{"dataset": "rendered roads seen from a driver's seat, with toy cars, trees and houses", "color_jitter": 0.1, "encoder_qk_norm": false, "encoder_conv_stem": false, "fusion_encoder_parallel_block": false, "beta2": 0.95, "batch_size": 384}
Rows from block 2 of the fusion encoder, named by matrix and row number. Rows with one number belong to one attention dimension. Each number is 128 + 32 x the weight over its row's rms, rounded and kept within 0 to 255. All counts start at 0. After the name is the row's rms in percent of the matrix's.
# q: cross-attention query (fusion_encoder.blocks.2.cross_attn.q.weight, 128x128), inputs 64-127
# k: cross-attention key (fusion_encoder.blocks.2.cross_attn.k.weight, 128x320), inputs 64-127
q.19 100 [153 124 131  81 182 163 145 144 130 179  84  77  78 118 108 107 114 170 109 130 141 120 139 139  88 132 132 118  92 117 100 177 125 137 140 146 149 201 166 137 182  95 148 115 109 125  96 117 162 121 158  78  99 133 175 103 104 114 165  98 142 118 105 106]
q.20 113 [109  95 110 146 121 153  98  89 144 149 103 109  85 104 122 117  83  82 142 112 132 155 124  89 122 193 107 108  72  87 139  99 143 134  88  93  97  74 164 154 115 128  87 116 142 110 113  75 120 168  86 103 137 102 141 140 142 151 106 107  71 102 113 129]
q.21 108 [ 99 116 177  78  59 121 174 125 129 113 160 159  92  39 142 137 103 148 127 162 107 116 148 145 154  97 141 178 151 114 156 102  81 168 162 136  91 133 145 129 124 130 149 122 120 123 126 125 113 142 102  92 156  85 124 141 107 124 117 163 104  89 170 116]
q.22 094 [108 115 165 135 134 143 144 142 108 105  82 130  80 136 118 113 108 142  79 139 148 112  78 136 142  98 149 137 126 138 174 193 150 139 105 148  83 128  73 153 122 184  99 131 125  83 141 129  91 132  84 106  90 181 122  92 116 127  76 170  79  95 195 123]
q.23 101 [102 144  86  97 138 194 123  73 163  92 133  96 172 130 114 147  54 183 134 108 161 135 122 105  88  56 162 110 113 114 104 118 163 112 114 134 106 144 139 106 110 125 133 210 155 105 148 172 112 129 101 148 148 164 163  81 161 102 164 123 108  92 132 107]
q.24 103 [ 75 158 119 128 110 121 155 111  54 148 145 116 104 133 119 164 120 170 109 124 102 152 103 130 169  79  62 166 192 166 125  92 174 153 178 163  97 106  93  68 109 116  40 121 146 137  94 161 159  63 124 136 216 183 133 128 116 138 149  96 126 161  78 151]
q.25 095 [118 114 141 172 141 108  80 100 163 181 161 140 114 161 132  80 101 135 135 129 128 110 182  80 127  99  95 146 121 110 122  90 132 197 108 102 106 182 214 109  85 126 121 125 110 109  83 122 136 145 200 139 106 139 125 162 146 154 130  90 146 129 157  86]
q.26 102 [103 166 132 162  92  95 108 102  86 159 166  92  82 131 162 138 187 150 123 128 174 172  99 107 184  46 150 115 159 141  80 110 158 147 180 110 106 174  98 173  91 176 128 145  96 144 136 174 148  89 110 152 175 102 119 101 133 123 130 131  96  61 134 164]
q.27 101 [100 153  73 162 122 131 151 142  53 116 127 139  61  68 155 146 174 157  92  99 149  85 147 149  99 127 112 123 134 143 107 167 151 122 189 177 109 139 108  97 145 129  77 123 112 137  92 160 147 109 108 152 156 173 132 123 151 143  80 167  69 139 168 176]
q.28 105 [135 167 122 142 176  51 109 178  53 117 131  78 129 119 142 109 124 136 103 126  71 119 161  95 162  69  98 148 132 173  94  89  88 146 148 167 111 124 138  73 167 141  77 109 112 202 139 121 179 164 101 147  73 193 153 133 113  76 127 117 183 146 148 202]
q.29 099 [152 117 153 150 171 147 125 105 154 145 142 127 155 144 135 103  86 147 150 109 123 182 162  93 126  71  96 126  63 146 181 146  96 113  87  98  90 166 131 144 138 141 171 103 127  88 106 168 151 129 160 122 172 119  97 147 160 142 187 101 128 124 137 162]
q.30 099 [108 103 130  78  60 148  98  99  79 151 194 166 120 143 161 118 110 126 140  67 117 176  98 139 128  72  99 145 144 125 106 112 190  98 130 185   8  99 167 131 128 173 116 159 120 103  96 141 153 110 110  93 136 116 101 130 156 121 105 147 157 165  83 107]
q.31 111 [152 118 164 158 180 101  63 117 102 106  98  64 142 191 144  86 125 117  86 223 163 127 126 126 138  86  69 147  71 139 188 136  96 128 129  78 193 113 142  95 109 154 170 113  72 128 143 139 111 142 161 151  90 137 140 145 103 186 169 113 141  80 152  93]
q.32 087 [169 155 152 153 131 201 145 143 160 124 128 151 152 161 130 172  81 137 124  86 141 167 151 113  77 190  92 118 138 131 116  89 132 147 165 129 140 109 158  81 166 123 112  99 142  60 164 112 109 117  70  91  85 147 136 141  76  97 142 122 160 105 104 130]
q.33 093 [ 78 119 107 160 156 136 143 156 127 133 114 107  89 107  90 134 116  86 137 120  69 149  87 131 160 119  77 147 133 117 109 141 130 122  69 189 141 148  97 171  77 152 153 109 120 168 100 105 146 106  58 131 125 135  73  70 119 135  66 109 116 180 179 148]
q.34 089 [138 149 124 120 108 111 122 102  39 112 104 110  55 107 155  80 145 128 115 158 118 162 136 198 155 110 121 142 133 112 113 130 159 136 210  98  98 120 219 110 154 128  64 157  82 114 107 128 129 117  83 119 175 138 135 141 174 108 130 120 118 134 122 150]
q.35 092 [ 86  73  82 185  98 109 138  88 181 113 140 176 130  92 170 129 111 121 120  75 132  92  64 168 131  95 147 141 134 119 102 106 144 120 153 150 112 115 127  92 172 141 103 146 152 148 120 136 145 113  93 116 183 122  95 152 111 111 114 101 123 120 116 101]
q.36 106 [ 95 128  70 134 106 100 183  97 134 135 125 160  89 109  79 149 122 212 137  60 141 144 159 116 175 121 143 148 110 150 146 137 170 173  61 130  87 142 157 150 104 127  64 130 222 128 163 165 142 186  98 147 171 115 175 146 162 137 162 115 107 126 112 219]
q.37 092 [139 123 172 150  88 116 118 143  70 202 189 112 145 192 149 157 153  77 112 174 108  78 159  85 125  86  99 109 173 140 134 181 195 154 105 101 117 123 100  99 189 121 156 169  78 124 140  48  81 112 119  52 119 162 114 102 153 166  74 115 109  80 129 136]
q.38 107 [147 151 138 203 133 144 101 200 103 131 165 153 152 137 217 139 161 144 106 191  77 162 102 122 135  69 100 117 155 164 149 127  84 132 114 167 189 125  92 121 128 143 156 141  71  93 118 169 137 102 137 111 133 180 136 170 133 131 120 203 133 177 129 145]
q.39 092 [151 164 154 110 180 120  71 116 108 150  98  93  78 133 143 185 139 124  90 127  83 181 188 107 118  71 120  67 103 116 102 102 128 190 109 144 141 149 199 161 149 154 143 107 164 158 152 141 137 125 107 137  76 181  95 128 107 170 122 131  90  89 108 162]
q.40 110 [135  80 123  98 165  84 138  75 118 110 128  62 141  45 131  93 157 134 133 105 123 153 153  98 102 110 103 111 158 117 144 102  73 163 186  97  73 102 192 179 123 161  49 150 132 161 102 118 154 129 127  61 165 155 113  98 136 108 127 126 135  64 115 149]
q.41 104 [132 122 119 181 141  92 129 148  76 116 137 168 104  89 137 118 137 171 115  94 110 139 106 101 156 135 106 130 189 148 111 104 123 171 107 107  94  97 166  99 151 114 126 149  89 118 117 112 126 135 144 104 173  92 139 194 110  67 136 124 155  94 145  92]
q.42 090 [145 118 145 162  98 142 136 158 107 127 108 196 105 170 119 114 113 174  84 121 111 146 146 174 126 117 111 161 155 140  97 125 159 160  67 145 148 113 127 123 128 112 146 165 112 147 161 106 100 111  89 131 199 127 133 145 152 158 111  72 133 165 152 187]
q.43 099 [ 99 144 125 147 134 115 129 104 107  64 144 155 126  83 121 137 110 109  96  85 108 126 121 108 115  95  54  95 145 122 140  86 145 150  98 118  96 113 137 106 159 117 128 141 100 131 114  73  99 148  95 115 166  81 102 174  92 123 141  84 154 133 107 163]
q.44 105 [ 93  84 134 118 101  86 130 165 108 136 150 133 105 144 121 155 107  65 172 176 147 106 144  91 124 180 134 185 106 177 173 153  91 158 120 120 185  67 131 129 149 168 164 104  85 151 152 118 177 152 127 143 110 108 138 118  79  76 128 106 188 152 124 125]
q.45 092 [141 104  90 134 144 181 151 108 151 154 148 156 190 181  97 131 125 125 163  90 112 140  94 140 100 174 120 137 166  60 130 128 142 134  63 120 159 155  94 105 136 159 187 152 171 139 159 118 154  66 120 137 185 117 129 104 116 160 132 159 106 112 134 121]
q.46 101 [151 171 100 160 190 135 180 161  84 117 124 132 134 137 117 127 161  91  98 171 126 125  68 159 153 119 118 131 145 126 127 151 162 174 161 134 165 114  85 125 118 155 111 124 135 114  95 137  99  95 120 154 134 136 181 170 148 146 136 133 115 218 169 158]
q.47 089 [122 128 102 109 119  98  90  60 128  78 135 110 156 112 158 146 142 227 101 131 172  99 174 155 123 119 219 135 126 142 107 112 124 113 186 129 101 141 139 109 127 118 116 181 148 129 170 156  92 148  66 142 143 160 156 133 106 120 109 117  94  94 120 186]
q.48 111 [128 133 131 168 179  76 113  84 169 165 197 152  96 137 117 112 102 150 130  91 108 128 111 141 160 150 129 108  98 110 144 157 143 115 108  67  56 126 145 199 121 147 106 177 186 102 114 138 114 138 146  80 141 131 125 128 181 149 107  72 129 135  96 188]
q.49 127 [152 156 126 159 143 165 200  83 124 208 125 102 131 148  84 100 152 165 135 151 139 153 119 138 133 100 145 177 104 125 138 119 125 106 110 144 151 141 214 136 110 111 120  88 144  70 153 151 187 130 140 175 117  90  93 116 131 138 134 139 179 173 124  83]
q.50 101 [164 118 212 120 142  80  87 132 144 123 121 141 133 150  87 102 111 139 168 159 107 119 163 101 146 150 144 108  85 132 194 175 128 102 107  89  94 183 128 133 138 159 134 181 126 159 113 155 145 166 136  70 138 129 128 131 131 147 117 106 132  44 118 129]
q.51 094 [111 121 123 147 107 141  85 147  91 119  85 172 114 150 162 105 145 102 118 154 149 141  51 126 113 109 110  60 159 111 157 109 124 126 145 113 216 127 143 116 127  81 102 141  45 118 149 151 150  75 145 164  93 190 193 139 139 128  91 138  91 136 151 170]
q.52 086 [105  70 156  21 119 144 152 129 130  84 120  55 114  91 120 149  80 121 105 143 104 137 113 176 127  61 149 202 123  91 179 124  98  95 112 104 155 159  93  90 151 127 174  88 108 160 144 168 153 104 129  91  37 140 140  58 122 113 147 129 153 137 117  86]
q.53 098 [ 90 104 125 100 191 119 146  96 163  92 128  89 136  94 102 121  96  55 157 183 162 160 173 121 140 108  72 139  71  89 135 116 111 101 104  93 129 149  97 134 141 130 107  91  99 179 172 161 209 124 184 124 147 119 121  98 102 136 135  86  95  96 148 138]
q.54 100 [144 140 144  77 128 142 145  93 110 112 117 138 185 122 124  93 132 120 100 146 163 102  98 116 128  72 183 115 150 107 106 132 164 180 132  90 135 125 121 106 175 154 104 145 176 135 133 149  95  76 137 160 138 196 143 152  69 114 146  97  86 103  55 122]
q.55 095 [ 61  71  55 144 154 123 112 144 188 110 167 174 148 113  73 116 136 170 130 138 157  95 117  82 115 164  96  97 112 150 107 115 130 101 112 112 123 112 117  96 158 121 142 128 192 122 120  72 156  87  86 109 157 159 131  93 128 170 103 135 126 117 160 145]
q.56 112 [151 189 127 128  79 133  98 120  60 188 131 102 139 137 122 150 128 170 106 101 115 138 107 136 114  63 172  89 162 134 112  97 139 149 120 108  32  89 130 131 171 114  67 171  84 114 123 128  91 130 134  81 124 116 101 117 148 127 137 102  72 124  58 200]
q.57 090 [ 76  80  78 119 121 102 117  89  70 128 172 116  98  71  96 123 139  91 118 177 174 107 122 123 165 138  85 153 171 146 101 142 168 107 175 136 112 111  92 109  57 125 101  90  76 164 143 110 120  99 129 153 103 130 142 110  77 138 154  93 182 142 127 108]
q.58 091 [137 118  83 139 140  79 135 114 149 114 168  91 132  80 122 164 128 133 148 116  84  91 119 169 132 168  65 132 111 138 119 118 126 211 110 112  88 168  77 166  97 150 125  83 124  79  76 105 146  89 106 128 205 138 125 114 131 149 123 114  77 144 117  72]
q.59 101 [133 139 135 125  88 161 160 153 159  58 125 188 127 134 142 102 116 136 146 169  71 157 115 179  71 184 151 160 120  80 205 128 122 140 119 100 113 122  83 124 123 112 184 105 140 132 175 122 158 140 108  98 130  67 104 166 134 179 120 192 161 147 116 101]
q.60 091 [187 142 128  84  96 183 117 144 185 166 112 156 144  70 158 108 123 136 116  87 122 204  65 143 143 111 166 150 128 138 128 146 176 115  90 113 129 142 172 132 123 108 180 142 120 153 116 115 130 111 138 123 168  93 137 180 151 150 172 148 140 186  88 176]
q.61 107 [100 146 135 148 123 201 116 201 176 111 109 106 161 133 117 156 147 134 157 132 154 139 145  64 131  81 164 159 138  98 102  93  95 146 194 158 117 142 116  71  67 118 125 143 130 160 105 196 166 103 131 125 136 140 100  72 131 127 150 115  78 107 160  95]
q.62 082 [ 72 116  98 128 103 115 114 114  33 120 164  97 144 110 123 169  91 153 145 110  98 146 142 107 138  27 112 164  72 142  91 103 113 102 100 104 105 111  84 110 101 128  77 116 139 117 184 168 140 118 128  59 143 182 104  90 102 128 123 113 107 105 159 145]
q.63 073 [172 128 108 129 161 102 118 140 163 132 164 108  91 192 110 127 130 102  99  64 179 169 110 103 100 155 140 153 156 176 106 139 142 105 117 169 132 131 173 168 132 130 133 122 128 130  91  61 123 161 104 142 122 102 121 136 108 136 148 175 140 142  73 182]
q.64 118 [139 170 111 147 116 125 106 114 120 101 134 136  94 118 166 115  35 129 150  98 128 160 111 127 137 123 124 168  66  83 111 103  99  77 154 159  74 120 116 101 172  63 156 149 139  63 106 109  82 102 111 115 183 173 125 111 155 134  78 136 150 102 179 160]
q.65 096 [ 66  96  78  44 184 118 161 112 189 163 124 142 148 162 186 189 110 137 162 124  80 119 184 129  94 145 130 204 122 158 144  65 167  89  91 128  98 112  81 144 158 120  90 134 157 155 148 182 107 108 132 121 180 169 209 138  97 142 104 122 126 121 125 140]
q.66 098 [ 97 117  96  86 135 106 127 159  60 139 109  90 144 102 108 181  83 165 106 104 127 123  62 148 150  61 118 132  69 155 145  66 108 161 105  93 150  90 128  96  76 128  91 125 146 137 124 149 171 102 147 141  77 137 138 107 160 100 137  48 132 100 126 114]
q.67 101 [ 67  59 183 162 148 100 118 116 114  40 115 142  74  84 134 146 145 101  78 192 137 176 101  99 146 110 116  81 115 140 182 143 119 116 160 109 157 108 139 107 154 197 119 184 124 178 127 146 137 108 140 112 114 154 113  92 104 149 121  93  90 159  98 166]
q.68 091 [148  91  82 139 132 157 114 122 156 105 174 147 144 141 179 120 112 122  91 130 100 104  96 170 100 122 108 130  63 158 106  68 134 149  97  85 134 102 136  97 123 131  90 140 124 139 131 148 162 119 116 174 107 151 129 161  99 131 168 118 107 153 141 177]
q.69 100 [125 158 132 144 101 127 133  59 149 124 122 157 120  77 138 144 146 155 113 137 109 144  97 129 122 176 145 176 120 138 109  86 162 118  98 152  90  63 135 150 153 194 105 169  79  91 110 133 166 133 136 130 150 139  62 165 127 104 152 110 123  71 142 192]
q.70 112 [140 123  74  95  78 171 150 107 147 235  94 102 183 153 122 115 126 127 143 109 140 113 123 159 117  64  75 119 153 161 107  88 128 162 100 149 155 129 145 159  84 109 146  90 113 175 145 117 128 138 107 105 155 107  62 128 110 105 169 142 150  78 132 126]
k.19 106 [113 135 107 143 122 158 140 113  97 144 130 138  58 136 107 132  84 133 131 150 117 104 134 111 141 157 142 140 110  98 128 121 101 126 164 130  91 151 144 159 120 182 131 199 178 128  92  52  94 127 134 110 116  84 163 109  83  76  91 134 101 107 119 186]
k.20 115 [110  82  54 183 124 133 181 135 182 127 132 132 100 126 178 144 139 135 151 133 148 145 161  96 132 145 125 118 138 136 184 143 148 107 105 157 151 108 150 153  93 168 177 131  83 108 186 139  87  95 141 143  80 108 169 152 133 106 176  77 156 155 146 119]
k.21 106 [ 65 133 156 118 164 132 158 199 165 147 154 151 131 130  54 131 136 117 137 119  97 112  78 192 151 148 135 113  86 131 107 110 137 150 141 110 191  99  49 113 144  64 206 139  92 130 158  62 104 192 188 133 172 121 129 127  92  94 113 137  93 124  74 173]
k.22 105 [ 78 102 167 148 143 117 158 113 177 188  93 135  76 154 110 104 149  90 143 124 106 137 122 154 139  74 156 121 121 163 142 145 121 117 160 196  87 112  81  79 136 105 196 146  74  73 207  31 206  81 176 119 168 102 122 134  97 139 161 207 180  94  76 142]
k.23 104 [122  87 117 121 129  60 159 112  73 118 102 145 129 109 126  85  80  52 120 149 119 106 124 145 144 169  90 188  95 148 105 101 123 143 108  95 124  77 102  61  87 107  77 172  72 145 101 122 165 139 136 109 109 105 175 168 155 123 148  83 122  85 109  99]
k.24 106 [125 125 174  62  73 145 132 117 137  53 127  98  86  89 135 138  90 130 130 131 168 128 108 120 166  72 150  95 118 143 137  80 116 119 137 130 139  77 169  99 144  81 134 154 145 155 186 113 125 120 141 203  99  60 132 169 126 118 103 111 125  65 114 129]
k.25 101 [165 102 131  55 111  74 157 148 125  83 162 144 112 109  74 129 114 130 135 213 214 139 141 141  74 168 143  70 110 162 135 162 104 173 138 128 128 129 170 148 108 118  68 140 138 135 125 192 128 121 120 136 157 197 187 172 121  93 136  55  78 121 123 112]
k.26 110 [ 61 155 138 157 119 134 125 174 112 125 141 159  76 107 144 134 109 190 139  79 107 136 125 170 202 110 102 140 111 174  74  93 132 124 128 150 151 145 142 143  66 145 129  90  59 214 115 129 131 117 160 117 157 114 142 118 117 192 138 147 168 150 136 132]
k.27 100 [ 65 165 102 169 120 108 141  77 134 154 149 164 164  73  94 126 128 109 177  63 151 138  93 183 194  65 193 141  91  70 155 113 102  95 156 153 181 193 154 120 143  87 163 136 122 102 204 159 151 124 156  83 163 103 127 134  80 126 139 176 111 102 101 155]
k.28 100 [103 170 128 127 121 150  84 115 122 150 163 120 144 150 108 113 157 142 156 103 112  75 114 165 140  81 118 112 132 108  88  75 144  88 130 145  84 131  81 170 139  61 101 124 201  99 102 116 127 113 108 141  87 143  54  72 110 129 124 147  87 143 133  79]
k.29 101 [126 132 106  96 132 134  73 160 131 107 126 111 139 134 104 148 114  68 120 140 115  92 154 129 112 129  79 111 148 172 140 170 132 117 187 165 115 163 117 132 116 150  85 148 194 120 112 127  79 190 116 159 109 206 127 168 104 168 133  65 171 127 148 106]
k.30 104 [153  98 143  66 105  98 154 133 114 145 155 100 139 107 106 177 127 164 197 199 157 168 128 119 134 112 108 104 137 151 162  96 111 109 135 117 137 110 117 147 119  91 122 159  90 146 119  88 118 175 105 118 100 148 145 224 125 186 160  97  84 116 122 148]
k.31 105 [ 99 190 137 173 109 114 115 143 113 148 156  82  75  80  93  83 178  59 143 183 127 137 164 144 153  99 118 131  85 127  98  89 115 151 151 176 108 111 156 131  96  46 121 103 160 124 135 124 141 103 146 127 151  87 128 107 120  62 119 126 171 123 137 112]
k.32 095 [138 171 103 117 135 144 140 181  97  26 127 129 114  85 141 138 104 162 133 171 144 151 130 111 157 135  75 125  94 151 121  63 123 125 136 133 134 122  31 137 139 163 144 157 130 129 159 120  70 130 105 133  84 140 157 138 207 107 210 110 140 212 150 122]
k.33 099 [159 100  92 165 166 134 127 105 102 236 149  75 148 151 102 129 111 106 188  73 111  81 161 109  66 150 101  89 148 102 101 153 134  83 101  87  96 150 122  45 162  97 190 139 118 122 195 119  81 125 159 112 157 110 147  87  49 171 155 119 113 129 147 132]
k.34 101 [144 113 127 124 178 145 153 118 157 162 122 166 118 101 130 103 164 140 111 127 138 112 137 171 175 134 138 137 100 171 145 101 111 117 135 111 118  79 144 122 100  87 190 168  85 152 133 124  59 148 209 140 149  68  70 133  60 117  98 156 133 120 147  92]
k.35 094 [165  73 117 116 200 107 136 135 165  98  80 134 154 100 111  83 111 136 142 136  75 120 122 136 139 133 178 131  87 184 123 129  81 109 123 117 143  70 146  82 141 127 124  95  66 112 151 137  94 115 135 109 114 167 145 182 127 110 154  92 183 119 141 134]
k.36 110 [105 200  63 119 120 127  82 176 114 109 104 151 156 131 151 121 120 156 136 139 144 126 117 126 208 173 182 114 106 133 136 129  64  61 153  68 105 116 128 157  62 135  98 137 167 109 152 130  90 147 157 106 122 139 157  74 126 174 126 176  77 172 103 133]
k.37 100 [102  92 161 138  89 130 111 126 128 142 142 164 115 120  72 139 108  87 125 152 113 120 137 146  72  68 103 172 107 168 143 127  87 109 172 137  99 113  52  71 133 158 113 126  50 147  64  56 158 108 162  80  94 153 136 134 118 174  97 196 138 157 114  99]
k.38 104 [124 101 159 146 157 114  99 126 107  94 133 111 121 104 108 177 168 138 128  84 174 148 133 155 127  93  87 125  93 139 145 157 126 132 135  96 126 106  91 139 146 131 148 155 198 137 149 164 147  88 139 173  98 143  90 192 118 149 130 136 182  94 105  95]
k.39 100 [105 118 135 146 130 136 162 146  97 181 164 177 155 109  99 117 143 158 138 154  94 106  96 131 194 153 152 133 124 118  85 106 136 138 135 129 132  82  77 142 123 172 135 106 136 128 103  86 234 144 131 151 135  79  82 111 108  95  87 175 164 159 138  80]
k.40 111 [160 154 134 117 102 125 125 107  84 193 118 136  75 134  97 117 142  70 144 124 202 158 101 117 185 123 153 123  97 103 162 159 130 135 135 202  90 156 117 128  54  87 124 113  96 149 119 105 168 153  98 143  64  72 176 128 177 162 141 101 146  96 103 135]
k.41 105 [ 73 139 120  85 120 156  62 170 139  58 182 127 110 153 126 102 131 145 191 120 132 158 147 182 148  90 149 105 108 143 171 116 120 105 137 110 104 152 105 149  55 147 117 128 155 166  71 103 100 180  90 138 134 133 163 135 127 136 106  93 143  92 162 104]
k.42 098 [111 154 155 148 142 132 153  54 156 152 161 144 159 137 153 164 119 100 160 115  67  73 171 164 127  83 123 109  81 121 117 131  81 120 200  76  89  52  88 133 156 127 153 157  94 125 125 138  65 134 107 121 194  88 103 134  43 146 126 117 107 135 141 118]
k.43 108 [115 111 162  70  84 148  87 109 146 143 115 102 122 115 131 139 127  96 158  97 125 123 164 184 159 142 113 120  91 203 108  88 111 126 147 137 173 120 112 108 160 156  87 127  90  92 103  66 124 164 127 153 116 110  72 160 149  95 172 109 115 135 209 100]
k.44 105 [131  94 102 119 102 150 151 203 148 192 135 122 165 122  90 118 112 173 172 142 141 142 113 195 126  83 173 138 154 177  97 121 141 130 106  97  83 156 176  83 145 101 163 114 105  78 122 165 146 103  89 169 150 160 157 161  86 114  98 116 132  94 108 177]
k.45 095 [171 112 187 141  64  80 128  91 174  32 156 137 150 153  69  70 101 175 126 158  88 107 228  77  80 144  71 118 135  85 168 144 122 187 101 153 177 187 130  96 154 145 120 158  95 145 110 188 100 115 136 146 129 129 164 203 118 175 154 158 148 150 149 139]
k.46 103 [125 119 123 143 153 125 128 114  87 216 104 159 128 116 123 155 118  85 114  96 115 125 137 186 103  69  91 121  78 103 167 120  77 159  88 182  74 141 162 112 150 105 160  71 130  93 237  70  95  85 172 127 154  98 128  63 122 149 133 149 112  92 164 119]
k.47 098 [103 126 126 137 142 135 105 100  94  95 138 161 140  64 136  91 140 126 108 146 107 161 128 153 202 130 137 188  72 147 156 150 139 113  94 185 127 117  65 177  94 183  95 100 169 141 161 133 135 170 140 116 103 107 188 149 177 120 148 134 116 144 151 192]
k.48 121 [142 177 141 151 132 163 150 106 148 170 142 109 133 111 126 120 162  86 138  89 151 121 108 117 129 126 208 163 137 131 154 114 108 173 118 147  61 115 184 174 139 162 106  71 141 142 110 115  84 141  90 105 176 138 114 182  75 182 157 160 124 157 128 140]
k.49 122 [150 100 118 137 181  88 139  94  52  92 109 146 100 175 101 110 107 115  51 155 172 196  93 107 147 117 126  81 100 148 135  95 101  92 118 157 174 159 168 121  51 149 128 134 100 109 112 160 111 149 158 192 114 154 161 136 156 145 132  83  97 190 159 109]
k.50 106 [144 188 169 103 100 120 159 153 111 144 105 195 136 111  86 128  74 125  98 158  94 140 163 106 126 103 124 147 145 165 160  69 110 125 119 137 130 187  86 146 122 125 145 101  92 131 133 150 175 161 103 103 107 167 110 136 133 146 125 151 126 166  64 111]
k.51 098 [218 163 139  86 142 164 142  64 156 110 101 151 122 122 145 192 152 132  79 116  91 108 109 119  93  94 152 130  75 107 143  72 169  72 127 159 163 118 126 164 167 178 133 110 152 124 107 136 202 170 157 113 147 138 178 212 197 144  82 138 120 116 154 111]
k.52 101 [166 159 121 136  81 122 136 142 147  96 147 100 137 169 120  95  88  91 105 111 136 121  85 119 106 197 129 160 186 117  98  89 174 148 134 124  94 159 141  27 139 128 176 167 147 142 138 113 143 176 166 105  90  76 119 135 144 181 114 128 137 150  78 147]
k.53 094 [158 142 138 153  88 130 147 152 112 133 148 136 108 129 136 109 157 131  88 139 121  96 160 112 117 205 157 113 134 152 128 168 182 139 172 176 103 161 119 104 120 113 114 146 143 121 123 111 162 149 104  91 129 135 156 117 185 158 147 147 186 114 171 148]
k.54 105 [162 132 221  83  67  98  81  84 114  83 128 128 123 135 149  40 123 170 121 129 131 131 103  59 118 137 159 124 123  93 155  86 149 107  92  96 144 148 136 109 112 168  54 143 148 123 108 145 197 137 107 135 159  90  70 154 145 126 104 167 180 151  96 185]
k.55 099 [151 129  92 144 137 100 149 131 183 173 144 137 153 105  89 102 111 122 149 141  61 104  93 122  72  99 180 132 142 143 145 226 149 237 158  40 135  98 126  71 197 104 151 123 138 165 161 153  97 120 127 118 150 124 154 117  81 169 179 122 111 149 126 151]
k.56 113 [105 185 178  99  90 141 152 105 190  83 109 118 117 196 153 116 140 131 136 104 139 135  72  99 141  70  93 147 107 122 113  94 154  82 169 197 126 153 131 166 107 168 138  76 129 134  92 114 133 151 139  92  94  90  51 151 120 141 161 135 116 128 105  71]
k.57 102 [200 162 141 150 147 138  49  92 160 140  72 105 110  92 169  93 114 143 156  82 128 130 154 144 121  78 128  91 143 121  63 133  76 177 114 136 160  90 215  73 119 118 112 117 135 159  81  98 118  75 153 175  64 135 176 124 162 125 163 158 148 111 149 123]
k.58 104 [160  69 120 132 149 172 182 168  66  95 151 156 147 103 143 150 150 137 147  97 166 160 169  91 179 152 160 128 121 163 144 167 136 160 115  96 117 109 178  95  95 119 162 111 112 145 176 164 113 107 141 150 136  97 180 134 154 109 152 114 160  88 108 141]
k.59 102 [153 147 128 155 132 179 133 111 136 129 162 124 130 189  76  85 126  84 126 123  91 154 152 143  92 139 170 137 107 162 209 134 177 171 115 160 136 125  92 142 210 106 141 112 159 121  84 109 138 148  76 160 115 130  75 124 109 131 121 148  97 142 138 104]
k.60 100 [ 89 120 134 133 137 109  89 101 133 111 100 127 156 154 186  89 139 157 117 223 131 154 192 143 149 110 121 139 111 117 147 132  73  93 137  91 142 127 159 140 139 154  73 139  90 147 109 113 120 157 108 113 130 155 146 114 132 102 114  59 100 133 108 147]
k.61 113 [ 99 140 152 158 160 106 146 105  91  93 114  44 141 127 110  70 131 113 112 121 119  61 141 201 115 167 136 142 119  89 107  73 136 154 114 113 169 143 149 128  58 133 161 179 129 122 123 154 100 161 136 149 166 143  77 126 105 140 129 114  91 101  67 148]
k.62 097 [ 80 171 166 129  90 114 135  88 103 125 118 106 141  83 107 123 114 141 152 140 100 123 111 128 114  80  76  90 143  84 144 115 126 106 128 133 156 127 149 133 118  97 113 176 141 152 116 171  92 137 108  89 155 130  79  93 133 185  89 194  92  94  95 122]
k.63 088 [119 129 154 152 183 161 119  78 196 130 164 163 142 141 175 125 158 159 130  97 149 125 121 155 117  73 159  82 112 101 109 155  68 154 144 106  75 144 122 144 128 153 150 108  96 155  98 130  85 180 109 122  77 153 109 140 169  88 167 102 161 155 158 156]
k.64 106 [ 79 157 127 128 162 102 106 167 137 155 128 121 133 115 166 146  58 128 105 125  89 109 140 105  91 157 121 115 120 150  96 144 143 140  93 109 153 113  73 168 189 130 155 151 152 128  85 147 144 127  79 131 101 147 102 150 131 114 165 153  97 132 131 146]
k.65 091 [125 120 124 123 153 145 138  64  93 129 164 153 102 130 105 120 114 120 111 164 117  69 173 189  98 114 161 147 105 151 112 137 170 167 109  93 160  63 136 174 170 164 112 155 132  81 136 100  90 108  69 121  82  91 140 142 127 128  65 118 135  88  61 122]
k.66 098 [101 118 120  85 139 164 132  97  92 104 106 146 169 137 197  78  57 130 159  76 165 102 140 150 151 149 177 111 143 106 128  93 144 136 145 105 111 101 188 116 144 133 119 139 181  82 206 137 148 133 133 119 146  95 168 132 162 163 117 153  85 166 103  79]
k.67 103 [125 135 176 120 118 127  97 149 108  80 123 117 117 116 134 162 104  96 175 170 138 124 117  58 125 173 118 211 116  84 154  94 101 103 103 161 142 187 128 123 166 173  97  72 183 135  96 143 189 112 150  94  64  67 126 148 200 150 142 130 188 101 138 137]
k.68 093 [179  92 113 117 134 116 198 116  91 103 125 190 151  67 157 140 100 103 152 156 111 123 154 105 110 114 176 131 166  96 130 146  99 143 212 126 185 139 137 114 183 157 119 134 128 123 127 133  75 127  99 107 161  76 171 102 173 168 237 110 154 144 105 117]
k.69 099 [125  97 104 131 143 118 120 148 114 114 102 137 123 159 193 182 108 154 170 193 116  94 161 184 170 130 127 109 166  49 135  79 170 147 142 137  82  57 104 120 124 117  65 128  83 175  89 168 180 154 140  67  85 151 122 181 139 143 143 157 127 182 176 166]
k.70 102 [126 113  72  99 130 138 203 173 135 131 109  88 159 145  85 128 179 112 120  81 107 136 115 136 108 122 144 126 190 112 181 150 126 101 113 122 162 118 175 120 106 107 153 159  96 161 120 105 122 186 126 150 204 105 159  95  70  77 140 140 110 165 160 146]